Weights of a small image FSQ autoencoder.
Data: trained on streak pictures of flow and ridge fields, 195000 training examples, 5.1 epochs.
Rows from block 10 of the encoder of a small image FSQ autoencoder, named by matrix and row number. Rows with one number within an expert belong to one neuron, the router's apart. Each number is 500 + 40 x the weight over its row's rms, rounded and kept within 0 to 999. All counts start at 0. Numbers have three digits each. After the name is the row's rms in percent of the matrix's.
Before each expert's rows are labels from the 100 images, of 14976, where the router gives the expert most weight on average: "strongest on" is what is common among them. Only what is clearly more common there than usual is listed. The data: streak pictures of flow and ridge fields.
# router: slot weights (encoder.blocks.10.mlp.router.weight, 16x256, trained with AdamW), inputs 0-85
# up: expert up (encoder.blocks.10.mlp.up, 8x256x256), inputs 0-85
# down: expert down (encoder.blocks.10.mlp.down, 8x256x256, transposed), outputs 0-85

# expert 2
strongest on: high contrast; fine streaks
router.4 093:492472491538545512493437516517494509531586527475527464534556536442523461465515512410497521471456500481509542470503561437450499529517477483514468477478530502508479512472508544528466465548400443548504505579489475494504573487510503474504482598506506514477543561
router.5 084:499532534491467556507487498537510554555627535519505415500486550468493479451486502470435557457499486518483588423480542414421481416551514492454489494511485481556464521513507518461523454440507558539452501541469534442469516544495504477472470568432540526450547483
up.0 097:477498552495564534548470454479557539506520431399492465502511498415575432572545461467551497475517513514459474485546524454458488474508483483571475453528479499463483479534578448541511386474443499527568520540413540475510559464471499486539560553568504423490486501
down.0 109:497523558547523508436474537453480486415520562445534530511446512536520549501509511604520467432501522495481437561485495481509538453512448566589483566494529485542540394543529461469520476496503503537450506491536525521488427564504545459457444518493462522489488547
up.1 121:443557525582454528462484461536476465478415503492449512506465542548452493428502514526479484433499437508509448503536437532484474547489476458490518474545519456445454479497539510485436463507475458440552527543523507431512443471505587465511552481438493469530500558
down.1 098:471452548437456487509517463513470534574484440535470481491511473526495458500494496417526572419496513526551486539510542483507487499460489471529504497554524507494494550483529515476526508484530541401485547509521516486502560459514511501520395573442547524489442484
up.2 111:492493495511532483532486497434463565495502437485504452507491427481542427482475556443534502507490506499489500540515519549514434428533489511500500480518538497512504546498457441496589484530459538536481380503579483489459465568451473488451489460500422530513526554
down.2 111:470471502497449441484533471582499468530518549549517547498487541489494555479499505521506482563458500501532435513516519559479493534535488481513472498517523467528478470558450468498514565483467441570488410530496526451540539440488501481482501518480444483499481506
up.3 100:518562501502505471483454429510514514491556567558535478433505485538389506473491530477517501502493496590589468486456471468487513519497559500441434501483487480484532509466559539417524533451530492464556466415559467430460537499562478506545534488517542549566572539
down.3 113:553413572534517530481396490543482501538570506474477390529500461503479484449474476458487510452538506464534543499515515521497390511542446515462503465508574556540502503480536503574463493477450498413474475495482467516528500571476473482457480472524569479528494527
up.4 120:567519487551487553567548507457445472478483569429496511545459539475519504511501452441573477499498426468566491517505463436460460506511565516474469515507523463540454506508499432425524522464486469469473482537495544456563405493550490474492522460542446527529473556
down.4 128:471571452505489489515506377480486553503501438457461495505505470510470507482490542576475469525505535441554517509507536475498486510475488517519463397533557584461500452473435456455530500523508529500516471521503489460499537506493462505517468526496456505471505507
up.5 144:491573515487427479523565500438480534454384486518474456516512562555490518494539575574475500488463458546494457495482537450457543525430605510475539466477528496490524489481500510458476515507482546491515465503529499493501549539550471552514516479495453429536451477
down.5 156:501472499447450524480524344566503495491427493573528542482470501502458506516541481508506494568532535571504500521529456557540507457462423552488469464503465545498494544489505503608532470532475445452442542508516476475484473546474544492484480494489502503553491473
up.6 097:490540466448508505520531514450503466542434590445506526510494477536516542546515452561604474549498483515484538511500519534496507418489569525520446550491414521489566532533572521481549538561527430457471510550553522484494490415509415474397446457516450511545551581
down.6 096:483444501527480467494514476582465539501473414413516549514479513478515502476449569442539546556526422460505489509457520540443444544477466475529411433545491516510438528535540507596498523541535584483491510496475496477512480583515416463633559520493442465549470431
up.7 106:460508518464506585470476500474495553429431465496545514517459520473514421472486533519498550500524498532519477430530480523493445436487476529440543460454628506500477450551499468506608466507499471459468498502495567558483494490458531545552547555481500519524469527
down.7 104:494429540537518485492453592517493463539423531553479581496496539534463526555540413480536500488492470480520461548488536500544466555493474513470510556467457483559583480562493534454467494527494531422543525504541472484530527555501487510406483542451463526499534479
up.8 095:495459426540489438589511524502585457471444517450468500492468577516553583577523533555518501496547537508520531565495511476574510490466499489533490511507430557433491488472512554552471548593519533529477510519445427515553500522525468475458539496487527464556542524
down.8 093:502545445510520521446527548513439569490497475491486575502469436535516428449483565468536491542499468533460508498459456518461499545493504482569448480509472487465484518513512555502574486552501496533454460499450436504501519517460517481506530537420471518518515553
up.9 079:465438538579462451475542485607418496480486519488553500531538559522450458540423562529494496492570490502547514478451570478458494483474502481493432515554482502504513492529489526600529459431421440463510480488545494520482498522478519552588440463484517518541467475
down.9 088:471470544449524547490573441394558537500467500507445526497527480463437492468484513464506499496494561514478539513520476473525525564503513537492478410575483469487510483480498507331450460453471492436484490500448466467573490431471490531443523485456492545491577511
up.10 113:532473524520543439458541535520461516493416515465481440468514489602565559525572462478468514500498510513559512498513504541446540516451534517561545498496477542545489474500472477492514499518438509469541503457495539478529468538536504447414485583476487519543516499
down.10 093:508475534440536594480523414493483468458401531494558467518517527469529457512537484430546519499511483514486567510445532572578483497461487500484497515560442447480483465490513456581501501484468525453532528520579498515460548529519557440571487513487484479525494506
up.11 089:467562470454563510492557528489420527467521524376420487450515508503451580554578512380488456490442492523515488529459459552454551550459484545503468468492541506515536524498490616459457437483465511552447490525478474522522442600462559474457496511559509454484459464
down.11 094:518499497517508505522617484497603523437473499426557473483482429506453442454515522616504493512498526469470550438484436580502529473498517464514482521477497479478417448467487587513543511502484528498586491502467442544476517436538455506501481486525570503476512505
up.12 126:540476546463474478551424534522493443461497512522462526537561508493558479476456533553516488476488448475495429524462542555531495600467460494486520555434495377582506485569516557535481505463482507527549518575503495501550383421537569503561607483527499533519539470
down.12 131:519471527536474515559480572510476559503509489555530506545483481551480488474543490466529478482494578463505527429508473554453517473509537525401544436429504565451485471482470486537551542475474481528443548487450531513470562556481502543495442510547466496467490498
up.13 136:484495502544523481545487519434494542420465543593430575555497489510499564488437456572516496466437534500537430520534497481539486560468530491405547470476477555503505446562491518516527493458547455484441505454514503476533511463545548526570489523494468551510511507
down.13 126:536509464399539489424474534571486430452451443556496519503525514510491492573557495428517472417518465517527541504505485541505494502465463526390495486542504531455507558556533482527480511462533508505520506466415473510453501522499553578446510525519446480535477514
up.14 120:466572508499602454462477485574546577471461433511498561454537503497512517553490518461576432523498442559600474490543472396517527568428475588454477473518484499491489496409541476383534526473491515493544563489596465473564475554596541518554505557476435516515472547
down.14 107:429463480523589464521444547397472506483402504520493522520531477544529458488510538532532543454497514479572458466539518414472488468483512539428487524538505514464486480458488531543518498474456493523485513508492420532497532459534495542481481459576450466577532441
up.15 115:552461423492407495519560471464588651458513534544557576487461538541515550497469522509466453508454453498454467505505418490517546472429501479496508536462469513451500502585482578501484512486516485519558500483452499472460516484586495526541473517472509433486512542
down.15 114:515543473524506584542522509586438400589468429565491549541545459504534441537530468532541521530503511575459534500485489538468459546438548506466537474513555533484516438598463563468551472461451484497460475495533481533533484553549499527491490536479494468483509496
up.16 085:495501405466460480546498454473555488426480491537473558482505431458542474536473563510501456515501571485529479500483517500490517507545473574504484462568485482570447457530421526570448508537478449435564545540447490508481437524455550509522558463548430537411385446
down.16 098:473598412554471520467554550544516494604451561567534538519474508479500581520479421454480492532485447516531554476537477496489507497498476497497480525503472542512537481468424441441479498537500519441459507527506540480505524459422479564530473484469451480456555564

# expert 3
strongest on: turbulent
router.6 100:507453571536392465519565535472555475492453583393520483488487533462469409447552450523512525456513490525538592577455397451461516517526494480522479410510489488546457508406533391517517525492512434513456451533477493493506437537479502414439458514555549514410491494
router.7 121:445507509505516423500439486462512502527432478460479478462440522467549398550473527438549481488427482460503477542527534535497460489521454541506493451499555508473524486526485546539501474670557492489477475454479501496503486476507520512475468460458515513432514493
up.0 076:461528507504490557529519509416457566533475572502466477544528522471435426460498492552555447525473509483491491479488530555556539547498590486498497474492489454450506497497574495489535532545523494449574536506523493552502566469509486445471475507507453488476516552
down.0 079:458440537562523471510500576602534411469483461510526509479513478452503551485538487382466521487563488460546478461503493564440465467483418481468495553448475540500468494525530450536501466545525520492469471491526442503531524528524508482571519495464470520479463469
up.1 099:508524528550524483526569477555461486451474530551558441466432505434518509491535481471509439551492445486483513482528495550452486554539428518482425510535479479516472532455509474515501497541497494452484499473504546538496422558525501434555438483481480431513469524
down.1 095:542505459427456550496551458458464522470460515524481470506548458589538509478490482592416515532523542519476499469501470517508555473530506501491460447483487529479520522441574550429506446533485505471528492438588527535484534462474503502454560466526491544510504511
up.2 094:582448496554497424507586499463509481432484482510523484500456501480596509497555515518496543555441462466526491457515513510509495443413472485536513474552469497558483482451495485496479481459417580546522516444506506569479510499476462465550517540495480557514483507
down.2 093:563591468407451533442601479552514554564467560513537503472472444540512556521457527487521517563493531516533499502459491504471508573441506469489506542531499506512488505440466509505500529459473455530514514480465543516513500461530467478418509500549546444493526559
up.3 105:477557401507449476540480504444484578468528518481530476567493523549557457542473542527463424462483446509525542506527488514567520477484497507499563526467510506557551512573502490463555488469443542513529509514556462494528529593502501495440510434557414441455512509
down.3 092:496490409484467520412531583616544433517553413453493519514466527464560516468469501501474556448523520458549497494510524572414548490465452530513512467484475495488480525546519489552528486466553468464517489515533481529528512438503538529540510531471452536526446534
up.4 107:510490493419448489544532497464491532444447556573543509520481579527519576515523494494502472484555547506517469473515497478519533479559495436513501468516491451540520506511470520487481494522503521475519466490488459464483522524499505491481487499495418500485514480
down.4 122:519510542589441524456510484541511435487457471537461576485500432462506500516533481524528499485459535519490498499554533543551505529469482474508451497517503556502472498524456586537469495530488468479463447517549465507477537498488484482504524481523426525450539472
up.5 096:495543491463491581491573515518548508504555583494468482462587529531519534527496513490508479491485466528493495524567609542468549529475545485510494463456493578526568524512576533472559508465501429486458527519502506498500476543490503562498443522529431519466577527
down.5 093:452502451498502511516530457452468459464587484464484489469509516461488469519481583532539528467516483448517498515498554537552500508474473564471483523537472484502519496514494461480469474507525525484554556524574477503510515499500478573488577490421386494480423482
up.6 087:509453516521449471535473504373512454469516506495521468482528559547436481502487473517526489541500547479438513535439529440466446539509498563600533493583451518543423484501512545568465464512541496494563489577531532521549439542523455514512500436543498440463548484
down.6 088:475503592469490508473454506589528499588484485504467476515503456432461493542501505530472550441569496489468474520506477481540499467528504498578509485500524452525512482470510543453508483555519572478516493489482457472463501487530469519565475490522498591482521525
up.7 105:495466465473465469475556545463555531428525519510446514498509502487462504501545500482494535574449485491516522553561476509509487497560591450484513469556482555537543499518526487515411510423484597508543530486470529446428520409488496534539609514472522546522579532
down.7 101:485514443473464533468448525570500437512543438514556455535495537551450477504525512543518507514522542505519435500457508495540443514524475516491552533559506517505467548525488488526517526437477414558495477469531465491584413598512532519511362525493538527509425494
up.8 104:467454523443472515522480540482452607468562419578489516509532598520425531500470513462452523434497547547552503506462496530477523513488496489465467446555494481534534523497514483538532506434484439502494598506473570479449488536475410479492494480454481463554498555
down.8 106:474539505468491459509491486443470407502593603528498511524506467458481474482515525540522425359477467504504507464513500481475463471464462482481557519528520440505475459508500517442461497536525505493488571465489530513458504480501495484562501523511461557524566447
up.9 121:486501391536532499491475474495541486511607501456526544561542459553451404506508538526472443508553490457513516487512559530495443479475525472553597495423507522475521572524498466498475529440497422542468579478497500441452532552512516512510464499508464493553519494
down.9 109:502557500446514518540534420607505493478566506452488447517476515476410563506458472536515526533487509626494475544493486563471522538513452552483535514460478520526464491481510426458554491477454528526551527514505533544584472472585536453467508529476475510531488533
up.10 078:517445536506514491569481512489545486440505502430475532485497547515494467544518471531434463491520476515502505536517421492525526449572584500483504471546471480519437480516489499541468471451483619544560511571520526440442469476408520439420482550548481546612489613
down.10 076:483572521513464493509390509532453527510545514448517559488442494536486480480516495414505531515468527521468471508533534474477419550520465457539512504517427540503493565553495483460510452469450371534478430510531531496531507546467542458623508515441539425576485477
up.11 095:450524404419453569435537542478559525484503352469514479526483549561485483535446482493479565453538466480484491537510567437515492447508540486534503523514494578522462504451504537457471493397507452563419504495450459451486477489474568531500566506511463576507524528
down.11 097:507474457508470557538563460465427482533538606475497468459522493516509547518447467528511547518496511536571485537526545457496462508513523484515472476498515484506479413509471526596552492487500554513586474540505505517505512505534581465487420501552475394580510466
up.12 100:491503569470487519483539512607493506525471555500506530529460557540486534463521507492538498508476519493463520492475458504544510452487445493482461475494580463511423462459459456497509460424488458450423462511490525490554537465479487493519462475557510537464559493
down.12 096:450484531543493476477506527380490565478414444471499475568510484475490473517481477517484531493504501489511521552477558510451505538515507523519496546527454576445509531489473483521501494456518559500533482491480502524448519489498510513552496502486502438445412492
up.13 077:538504562491465494538520500455457469473496484418545479460456535555449505494468469514495461505530497547528489467449483479528478504552511505499484512498487528542468526462414493344497519521473488463507498539519524463487515513543522534523431544563409467560450412
down.13 085:468537560514522509465462429551524515492488531418433441514459491443508499466467568553495433539474465482434541497549556530509514506483442528516480488536463494528542493483402578605500460546461547474434497521530497493501508510456511497461547505462446499523500504
up.14 086:444492563477486526499520509526512562461481526445492433552491427464544444497497474569522536507435470532509470486510512454533482524513550491494477582465497504513472513449503492451563466488490470528479475562543496526470471607525495498523494543525461542473499513
down.14 089:507408549503460513492473459468529505509401530511495426481548520538543542485507476367494528482545506512510517502466486439437502523501478471565522438485434465522535487484489505566518510558527544541515478550518466501541499469508460448499581479494473446491511528
up.15 140:540445447507492535526582485548531603505541492418481564508487531522507546450536437530501452519504456496427508478579481500514428555485596508515503477453521557508464511471538513531518498499491495568517459484522480512591429565530528432509529466491469517544503499
down.15 111:499510385473530525499557554443547421508545526488520569505567487528556493509484521541525526527496436509437452463467451494465481537521538492443497511499490454520484482486490499513511517460475507550485445475438412489428511448535498462433538451517443493564516513
up.16 103:474425459512451562494474527436506460495560454470495464517529562523451587494462476421508539523489418496532529526532473488483555459556499486513533556567480513547466527529536505476595441504499506523537465529523494536544518541459449533477499619501517520507523523
down.16 094:455601501469491496502400533525478508549572557467531460549448465497469461482495552554447524503547522540487517528472544490521494547511482451537503522526493527534475433560506513496497459505487506511497444521539483484460538460512460478533514530439516485482509498

# expert 0
strongest on: fine streaks; high contrast
router.0 099:539529480506484583501617492496504476478469557432508474522493511532444542505501497513476483539587442475506538450526509502493508373502548507446480511578566440503504475514518469554493488444499489420492500534512472506524474520492483486452427449500481550510445560
router.1 104:544525459474550542488462503489542511525525429484500450454533508503503529451465490529471508450576489501537455460530572566463476426499503514506524525479526513463519496506508487529552463560488552467518495435514519476465558509461471529465485417508471474446495502
up.0 088:517503569540496459529458439504497507574535507475538484524473498506399445558548507458523509485453536502530538485527469513552514579516483481446443462498429487480435466478499518431527474504520500459478496534504454453568473658466477545445464478527565506489463485
down.0 098:456528549462503534477486501457437509424553519522489517529485490477530487498510539508482489500471488511575578469518513515442501464524494472453453567534481537479505547466426524493430481448492506411509467466474483474490491355519499539532574483447605490483510497
up.1 097:556487508471542582510463496519444480475519546506514516517456562526464443563499496438496511443486451531467481451518485476485503544477502440466524486517532516509553463540556436591575514509532513482500493435491469551519494486503516484470491568553576428496487504
down.1 084:473492544538556477547467445518556455561508430453461516515523475420429510488474422557504511475503470475464507471532492498446499376503488469461508533451494474476510479532489470370424508438513518493510499449450510481441500498528557549513503480540628562485488479
up.2 117:529498536544520512491470506553505467538545479524462447538503506538554474504485556543506497446543534530555576525512510464546557540511525474553517531482499571467525494473563500405525499510562569566502539468474466485461508507546456511514480531572603478555529435
down.2 104:461500493424516422538446463416512502497476554506545449522509475443549510428508517470485537499480489523531500553529466484441527483602467522554470504470492501496470466473523501533474503541530440539520502524474510525507474520581508537465533534510581559543488517
up.3 068:495524518602552544522520493471473611446498485492515462442496550535544448495506483435449511456481519492546536486429485552449503478510520503486528414545429538557540515442500483534523473523490577506479514491530461539474515531515484448438522512549516468491489555
down.3 081:519446453429510526421519493529511379484504486532516490501555519469503511488438503552481529437545480542539567505509479490550441502497505496519531638504457488474459600496534499416451492475465431560512482477520512451533510422524519490515485507469502511483460469
up.4 099:468551515492530470523464536479464510457435532496575450513547580543539485418527473526544533625466488487531495425463504554390545487529524493497488502553493451572503554510501477483524530560499465497533497567533441506483442534516469531492565601523535556506498493
down.4 112:517522508517509525498407447457444528512421535516416467500546485477488456486531517441511510550544536491524473496528542500557500501484469492503487528526553545471469496518546518484494501456477512509514526450507486486478545503550436506494475539467540445545490484
up.5 110:460500444576516543535599462494505546514493508555425488479551561528496459545509474462510466419553509469447485520519544459510475540526425498529503487523516526515543499501466490477491532501457534548501401580521512477551412456510494476516433480479540515426427489
down.5 107:449549502468529466496553518520430527475433518541507467533490428478475509473523447547493523426485495518454498493540451458537479463501531480525536569469512449447460517475470525468451539532530497473501454491410521520491538475572506528509563499525487457424549503
up.6 142:509424509482540517516461509522498509499438482527398560578482558525577511496506508487521500519492512477476516504521387538484513490498452489531464504523549431500522541466496502428484519514534409434496482517522477520466523477433550507510543518539508416536512548
down.6 119:488507460505511557471538451562465490556452471501563519473457491534521519492482565517538514416509525507508570447533530471549558484501487506492478532501486557558521533568507498512525537525515503494448474488473464487523504533431509504524517453520447510497526459
up.7 116:487464465532449451560567469583575507446425523619505497501531507475503533493480478589512437480512483548457460493466563532508459528480527464545514488516543501605541543497570518571524476522445484431481414513472477525463505475515505467523460531480591487507519443
down.7 112:491531488487545578497537528487442486599433518600502524499485506506516497507498472410509535509473548503447523516456500533512434426433522507500510549543511520493439480513547500402528498471503478492574449494487512525574491542534484493471529484514548465547505494
up.8 095:508456489498509476475534528555506478509472590519481529458475466461506467524419559546519501491488461469489522523566490544489411448541574528479550505530463509503484522475568419501581503462457479486527550427522520498502506500489557617570523531438487507523465483
down.8 099:484525465491552462487520499430500512417493447535467528500500516509491502438476505495494505543554496462459541543514551493533595558541480475469483474464483527493490485426526491474464476520503501469439551594498529551454497496502508572423514490515448467474515477
up.9 093:544544461455522492471532466485521525408518514516517436453513462430419465445526470496521516506549471491492486441511500518556544518478590512527489473488464502578505488580465471464542492499517618541540503474537542483528468566541463376511551454528540495511572454
down.9 105:499505419589505514565483569553499435559541464525478498506502496541499519483502523480522464459469487397497496393450474540400435538443484503481486530508523469530501518551437534604474510545485367559496477476530504478504456426506456437488503491529488495528464493
up.10 113:524508425488487493554480497453470408447481578433487521509488447523500444507511526471494597496483526514479468569486558440540480431470457548502503517493565582469514511564425580426523531435491467511532534519482468508429486476469525414491524499469387495540559491
down.10 112:468513491475473514425481485532523543491567417465522532501454475450515494541484489547520529438475485454481518562508526444481423520472534502530518450423425448470500445548465533596470518490444557541562529512549468437491473494467468449504491513480445580512431470
up.11 082:511499501466479510501475550463456464559471433469536484473466511564516540539537510466528466522526500522561474437458485490557505461650518584475478511487537507492532489492538377462475543502503556430469493476483448503542514499477477526541483516547483504540551537
down.11 077:496452522503431504473462465549519521415416620563470557459489462408481502435520529542528496523502495482553503514531541510434524506539519504475466462491522519489512504486498473561463519459498444469461503502474464535467503495490493564441501533456509573486466520
up.12 103:519469548566531510544457519422544432537485541454468531454417412482529473538492522472533508521433495435466510509482478488571489518487550483463573504554509596479462483529499476532475453467501533536455393498529605489532492515473490457572512499471505451446533528
down.12 094:476523488435494500469420495595463565484494410429528479484544559510528570522540483527495490490503502534506471520514514484427531539457480562433540489449491456522509549478483495497503490492521447484553476505393481490465482436519456483446569511525537511489498521
up.13 090:503539566552464482529473483546554441447395501484549393483471546496536497482503561486537488561473497440581496513505501518459526547510469459499496541452534495480503503507497512536537524520521418485492500490510501502543463439481439542486493439501532459527544473
down.13 100:481496533422476525527492471470437546603421539496478399509469433481511491481528500540489461503467483546540509514512503523529502539545473531448483461486482474475516478514507539385471514507563563507514495483449492487477499545447479539556577473521545604520498501
up.14 120:491513497488520487496471499543505467513567533484502509443491548525559570487474494519548524483455494504453444477512494454534550457481497532491485493432525547457459510475527504486412529440516559449489531499508503477500479513477570508508542502533508473482512563
down.14 101:515508528508492513512487486472524551523592406445469578486549496521523513474536464513501512514487484494509528506462525414475519549485504477501467438473471501525537501497545523486523503493452427439472493517555541490510521487508521515516461461485474479495483516
up.15 107:444489474445486493513487516518504547439397530533476507495505476566480489498492519558551464578519516498535565437464483494471495566462457567492495579542510533504470504491427486389506556510514452465445553474516526535442551509495515508532473527518441489499495474
down.15 104:477524447528476456471498511472500483533401523517511503480525494491519523517495448429492520570530492535529535511481547514509492395485521487508502432470493456546500493487462526622495482465478555512589552551536517516580525538494515594469516497484385547542491517
up.16 119:457437480514565563430483557454405481573514479506491480569435480507467566515519533539526472473589515447530481559469434521491529476486530454458459401553464445479524491535452494473553508472532457459493512490500514529610485504499434528508464456448534529527546576
down.16 110:486553419449515466549487435526490562448535586444514486475504528541465479447521517420526502483442492495540476534484540471438539519481478513500465627521445544513466508563474500529392488530530499513501497473478515501541494457465498548533603539547522500440511435

# expert 6
strongest on: turbulent; high contrast
router.12 099:450476532490458503483504517507479496481524526506486524469533483593437407565534501510452490560497516530426455512510509485449524599470555506458524488422582506492521535507529504535477429483477491502495456466480479495498482493527508512518432501541491447502498489
router.13 106:427508514501550531494475492494535486466609462538466527535477479530494491427415485448476525530631528476455451487498511541453467460530449546474493513480651429530569486484516531483498472444483477472482495406475527546502603510499452517527515567544503473567489458
up.0 140:516450497517448572541510536532524527474470573576489490486482540532450496449479471553455511496465483482455474440509517483535549603499492520543504475427446459557471490529545499551471502463477540563455535551533532478540583470444479472443524466507520479523571490
down.0 129:506548476465462433480485581467393475517474415614519481473508506520502525483515451387539530494508574536545455486505504535587482471537499514463514533446511534456450491510515498443533509490470474518486541469463519496468489552529481497528467516455511498496455430
up.1 069:509437475473517467496447484518560570557434530511512540528469543515470508479513552463503556543572514520470460443473498472518449501461456453516476459565494470510498498530536528507512489467485425474571502573546499492390500467531525518544544568551445497549427475
down.1 076:547585541504537507497428520539455410464463470488499564514461437448479529479489519482477462555483464457494459494516516530479464524474498521531501565512547474554494465509487540521475485439481520486392465532563506495492497473499485472471459504503454507489551521
up.2 088:451435485516543447465446505552513502471473499530548443501501572619503521449523498421502527468483498463491467485529518484520435518560437510472508536433476520521567474587388463475482478480545484483465455574515487506498482508558459509457484474491466524542494436
down.2 090:490480521495509491460463513436491485487486556409452475521512439502485451508485454561493503530510489458541490466531550534465477471528528494520515466478460422487463480559443484550535557471565477449499471435553489472509568508579496495588441545489477508534525506
up.3 118:510460472519494540579497478464433484541498533417514515494468531551418482447498416460473444460505486553484568481557477491559545559536478503502470419446480409460490481428532473530482437474557534414547510505495515500522432473525516446460528482538534516516511535
down.3 114:488500520490490513397498486541552503510520458465468533448500492457480480481492508489494490482465466429500519468565481526482540458529499479502473582496495530532522437485489564434484484528496480450426497498560493496466475446459550403529440530431525384517467438
up.4 073:518528461451500466488498504492503595562474517529476531533520490486418554469515506494546591518498564529422437482517455445510492529469461480525489494452476507487493573447541498459538491533530475478522512506510472461442534576567456509508493464501546455525525415
down.4 083:526400550597562557486465542505535417503474512575476502515486506458482447518545463458536439559547485573481501481470484446472522429571519454549520464455513523507494467519506513579489470532501479446571489502558461482494522435493391516524495457497596504523518489
up.5 066:474521462533518457492536503471485612436448434516568576497475469463487564565468542425522476554491502510461486531489514480448545514531494457499536515444519536531520438475518505460468517479478515504559455460490423440485482495469524447452403479432458437474487567
down.5 084:548477485455486468428539499493537471569483505552505511474467542528490475424496512636527475520468481604474464487509523513533486498580495496490504488559513498500458548501505517586506538505450495500488436484512515508492488444456505425598536496485505473460499472
up.6 097:513436458532512441468419523506462562445478528433548472481560516583511490455525491518508456454488546510485523507530486511488546480543544469411510512462501513527463492463481485566469495529421599568521498527518506566554518416468433545578511423467502505490523548
down.6 106:511466473458494569474377451474550477548518425471469488473569496513522518518478449549545466494451493446500513438547488544489499565571477539441513415465536466513503504519507504381532499483533464490444502464486488561448469624508480543386477516509458493571505454
up.7 131:537437426539488517484459554422400548514413431515474429454529450540513520550536543505475506434559545498497564524484522513556506432541536499474492410528573480486515471494445447548531452500526502442509461499561462406524518503490491459529413548487501506464486535
down.7 124:487524444392492521455491503546555496472483488480506489542496491505524499476554477575503476480455521470542579497573494567493548535514480500474536523464496531473487536488442523478453502493503516431465484485488556538471500529508507491519530506561496474551537454
up.8 115:491481500512537465538532487508498513491571479528539398512545562475529507442484501490482551494544525499458465505538550504530473445561489547550487572468515450448555482561425450488526542471544573489495530578529554431459523492453526385483556509462541575569515466
down.8 106:478567503492539543456512622508505512507559531553488480521515440476518529531490496504517501524492464516505475501539465509502530539576492506609464483478501513521471478535500484523457523471484455457500489495519565511561478586504491446564474481557604412599464526
up.9 081:595494468533509502392506526445517633446496517528486497519528503536467528539575493491454481488515491488528565511492501455492407434505505517463525454509456564482560502475516515452433449531494540495495505542516488467526446432471514461470571433483462473520553488
down.9 087:473569442405506524509502467579485393528468468499468453534474491439467499450529527549483500486504537515428507583463470415517563561469499582495434485514484452448483567538452516555528495492493442506515516517512573517505546496548525464459433506495455521516465529
up.10 080:489502472480521493453495525518526490481494532496469559461491530496511507471513562508527443608463515484522480535517448537446486475461487466505460504434469474458556518513499539476550469558495501504488490453419466535525559419478474574508547521547427511575435479
down.10 092:524554538541492505496540506431464469553551500499537511513538516485517486529529499566542500538529471557483514443470515533544513536516523530484488491499507497473478474580495530523566465473464532507486498502543493491510498656476417533504422487501418512540555496
up.11 084:456534521484548514552471449491465545492449500481446547575453571523487471523494544546532515390490449520528507446505488464533471430473505487481515512575432525435468491505548513443555492501470448468561526519516497508516491522488546477492522518594481488473585503
down.11 096:465479498496516492476501453540489437494530474477547543524571505502531487470522544387494586413522546521489545520514496463512511601466496515522477508556491518559522507538506525580467484506522553423441426511510488561446492434507568484514506535434512479517481493
up.12 087:501527485480540492510492495513474489445472472470522520519449552560470517638523531516491492519584474495476473466538555570489481546497505530473573502468499461517501519465491500523541534533483502557431504541491521519599453503473454524464439431518506511493493486
down.12 097:479499478493454510519540372477513542464493504494460517477497465451485537487498532514496486526468533518538475448493495585471505472544482430514503506464504506483513501497538434408478534485519535554521526455487517482457525565518455492506542570497497528500546507
up.13 078:520562564482530476489492499631504454483528555436513506533539534465559509506454494500457507537436584478527470552480535548473439531517471531464492505495486461514522496502493508526558521546498568441539514610477506506501501449454488521480559570510551538502450543
down.13 080:460507477548505475554514479398471546545561497434480499507528488506514502495538499507546502464526497527525552540515517541574514513451519531512467510468397467494460495490487485441486535516481479452476568504445514488491510573478536494521491483607542483477485520
up.14 103:540520521484456495451470502556492472532492442413547517533537574448507477482416503517509556452528537464471543531455491537491547474408457540511527519523416464563500498522549525532458524561502488496521456543492478478468448481470572437487492545501445446504554459
down.14 089:501492528502501504590445434477448524509523493452557532470491417549467534475505511456456507547504463429464484516421487551463450480427523531439517485497521543503491460516515525513497522577551562529478534526448522482548528468472537490492515575503505511471509494
up.15 099:507471431526523502470460547425522560483426526531515523520506468523441492528489433519456503496503462516487483530581479410499488529549542501556483432513462487538533521511542448507469491524489527503509533518535471485475499471469472550519500516530527522519499490
down.15 103:504477412479510567478423613563435430487409486477502530511511488549499530489554523501501462532512497468500509491503498379518505444517480499477522604532480498481471469525474516538555483477474510497463508483540481514522514501510467539491517536560508416485547510
up.16 075:558532573558483475483499507515456589407491510499564462501459507516377500478546538552492510440513448536530520558406506478513485487466481504409516525496489572500498512465528543463521505509532528460578532498545482567486468512522463500571490543514559502525570477
down.16 080:536460519375505538535453495466580453510471495476502443485485436489400514500517505415480460462484551476464509568495492440499452547492485523469465442466492411544526503442532560561473492485495418495423482494483476534497511466486467486396516526459550556534443526